A small image captioner, trained from scratch: encoder norm batchnorm.
Rows from block 10 of the image encoder, named by matrix and row number. Each number is 128 + 32 x the weight over its row's rms, rounded and kept within 0 to 255. All counts start at 0. Numbers have three digits each. After the name is the row's rms in percent of the matrix's.
# b510: branch 3 first 3x3 conv (encoder.blocks.10.b5.1.0.weight, 36x18x3x3), inputs 0-8, a 3x3 kernel for each
b510.0 100:083154128185149150133142142096169142117133190127114114058150152174174124127126147093172165101131185096135121107105075106126136141199165097105094093130097151123155212167140133134106124130107097155116124146153118138123148123093126127143141129066
b510.1 101:105194147096158133120110102089116124176218085099115126124144106132160108140145104100100116202192101109138119095111096075127138150127181102089160053103129139129170122147136112101139112124123108104146184201111140125118102127131099097155058103133
b510.2 096:110097148154119144171110097127214091138177149161099165163131092155151132148093090102206117127196142113064182134164162100157149069083154111141173085130125088090141116088110143102117114087133106211109139220143143100160125117103172120150141174109
b510.3 102:190181138163050065101099094175113126102208152113148143149142121153143125076089119146108136103196160152139116106099091099147102206188121108091074102093080123162156131118147133130136164127128128111124114224174123131150113195121141134171169171135
b510.4 100:145120132095106137093088133123164103163153123144132083124132120092122194092136195135172089193237137121149088076100089140188119150130073134098074104122116103078097153147174163152100068159080146150092173173167144118114166156159183104096096112100
b510.5 101:160188169122094081102096101097115080140165154149232133144158124115099089086125137092136106161179169112180118123084083091108099107142096153113109117105106125131082095074120144131169112121153119136082167183123148209119092100176132074204086129166
b510.6 102:199191184172142108118081083117156057154150133107115119154158150180110114137098109133160120128168152053146125105030102088159169114176154111065096109140123176119122124083119129093170151120194135154102131147122099154126111103200182132127116106121
b510.7 100:167155122074128157081145159127137122132192163126149108102170096087191125093148116125130143177179149164179135183233168099099094112087151142163174126146162126167143137098103133113101164128107143141133155186192153163146119115074063092125123133183
b510.8 100:115136124121168100114139136107138188134171127094085128153136144134104107100096117093127129128156146116110149049083092118099139198040102100086147142103135180094128123121108077135131110136116105144162115143145106086159124109117166209134054175142
b510.9 096:161098154158129123165110133154103121158171157177168122177097152150120116111140122219170121147099169108158160157116102042147126086173131142122124087105125127094133135141107116111132089146105191118098148126146129195169095129142166135142189157153
b510.10 103:148123127129057164076084089116135194095212128101098164135134130116108160168143138112110166126210120142109138079102139100108101101151126141116135091118077108138076148134172133118122087123164100121158086225114147106142238155180125123112111079123
b510.11 102:113136116202132091220113063137145125147154162081141076109134113175128128136119093105110111102139182119155107111114046117138125123054090105119106067088123134130126152101096122151153148127173111153120114142154092150112139095089119174112221113114
b510.12 094:106129114103101133122137118226147135187175144076144147078162178080180206084148135198106098114164166094171170118172057121206137107140105121134123119137084083125099118117160114118103065095124181132148127173134067152130105094163139121114107115110
b510.13 091:043149191133132166133134076098065122173194152143162198100161139096104131112149151078095151169190150155131123131135127162102109104140076143116120073070095074124149123113154120153093128129135095081133173165159135159177118103128135106115142103143
b510.14 100:106120129096057105186123113131163118141167134113146099117150139102132098121144133166184088140117121112094141064107066150160075192094085118110163132092088212152090072073061122119140149117125179180112140153149117121132091152139078187139150136088
b510.15 101:111123147129112093159157112170178136085176200096101112128106137101103139119161183166176104130165129113124141088084109040117106183181163139116107057120143145146154079174106126116137146132104170191143075141141115091139089104138154095122126065107
b510.16 103:102139140097083144116110102147083081091125141142154208155128110158097144113111116147150086088145121133178175054129114058177148064045094098097132107121118100069126110105142118121139167138099159129090104153109129156191120076172129105099204158129
b510.17 096:094105119113130136218130092132147118208169165142177128082100131179130157229112129161099125196144155129176113198130082196120158080106104186112107138104146077111111114112081093134123118093118161134147215130174105153131081072111090111107111136100
b510.18 099:173154156122119113136077118098125148130130185093093130189151157146143108149087105102112132125106128097115122117133100102155158030181175145076085120120112113118165131186154082160196118125180089101135158106136080096112113140146071059169070098126
b510.19 102:106098109121146175110125138108091127160140157111138093125098104112153163096099119118095129179132148131150093121068221133137120104159075121150232161082126116126127153191125119137116129163141115103136178122139108131109133137076101143140173178150
b510.20 103:123155147115137101121104099164131133187164179133142138155135147127086135171130147172071123180150172121147166161150131074070114105132093124154091098070139121091118095138120114126112117137118177114143185134156131134141092166139195206115090116120
b510.21 100:068087139122106156094129099146145130196108083151087122119087174047111106104118072120155145166089071139126131076081118089056080167101112093054141125106105152094079112146091139108107125162116132147142181124075165095110085185128190163161137153123
b510.22 103:185142112148103094108101118117142100159142154102164136169130097108082085107120095104138089143135121056106107082061121079133130092168114088098110103155138088205155077118115117143100103158120113158117132145136070137099108094163141198201112080140
b510.23 101:127147120082128137069067129168141164133116123135092075156162119121115133130138146148152178124147149116115114173144103244107085089085170149111063162092075169094110116109113131090127138172162133123165135133139147115124147190104117147114109115149
b510.24 098:145077099148114109135124154194189123182170132131164128164062109178089115105121104167148077136189112115151125133129122202134058140123171133126127150114099115105152118116118091124128151122149151171102176175103121159122177053115105123125168103103
b510.25 104:106133115221136104187169156115129144107180155150114093109141121150078128167140146091139143080189178123145128118098083107133159073113103110103122138088143119142101121145136095160085071095119108121141111165185175152093207161183112238125133068091
b510.26 100:208075109166147153195110130080181128093152135104101181191137141185140113174126073114205148135186085123126143128154202087077124135130137099157066106101124156130141119100117139149150163134146109203128136184118136140146123106122118132082151116099
b510.27 109:115104114148142118138087148170066153195105161136109106080096099100128104088063141151088143199118168145119126043073162105109147065130135073127124129102149088130132171153119110137160109129159152075134190117170110134125147168097123112114136191182
b510.28 101:081114129122121119124062099124083151145181083101211150125113123091136152142115144178093132134162098084178158187102120140112109052118150133090130116118113077177136085096113089144136133108060153095155136169113104228169129110161089103131098120079
b510.29 099:130128123085085131137152163120200140149136123106191120123125149120124171119112137129171128183117150105201094140134085099108091070152149108134057111183106108130105144165126093102129133144132135157117184144125116232096097120129092089086146140161
b510.30 101:073063111187105116141103101127104099103134076131118111087091141117111103079114136143069102078123121114103131091099150135155129164112076063087121132204172118163074133135122129075089170159122124104101084109116131137144125174150099099170073162099
b510.31 103:113126118141123084127159100087109152109129188123121153124126098143143119120121090098119115075132182127132135221238071146059097116124184116165092103069066151112127097045109130124160114112136101147126094131166156140163135093091161183092152113165
b510.32 100:146081165083089155095056072085107098120112090143115112146112125142099130075098082071130117122141119119130139069056068126161135068096083106116080137148128095130126152144124124155131086120116084112107130118100140094123142172160105214114135077074
b510.33 105:098149108100183126113129143148121133118220129116165148122089096100104092106118114141127153091226102132133115157088152074148071096144103172107177098159107130126143116133142115079103107084118167126163107213095110147132085124148176158177114135102
b510.34 094:129102131197145128142107070156255117130131083092087122121102146176084132143118106103246098104114107104114103096149113149145137108125144130115140134124144115113134130109123072109094142124124126238116127132121113130160148111112104100093139145127
b510.35 089:132094151115102117118109106117119114105188200183162201130142100164099100120143105132108099116185198173148172111113168112110130111102125156127147114142099162106131140118134144144152134112107141140082089159162193182202142124124117073092102102113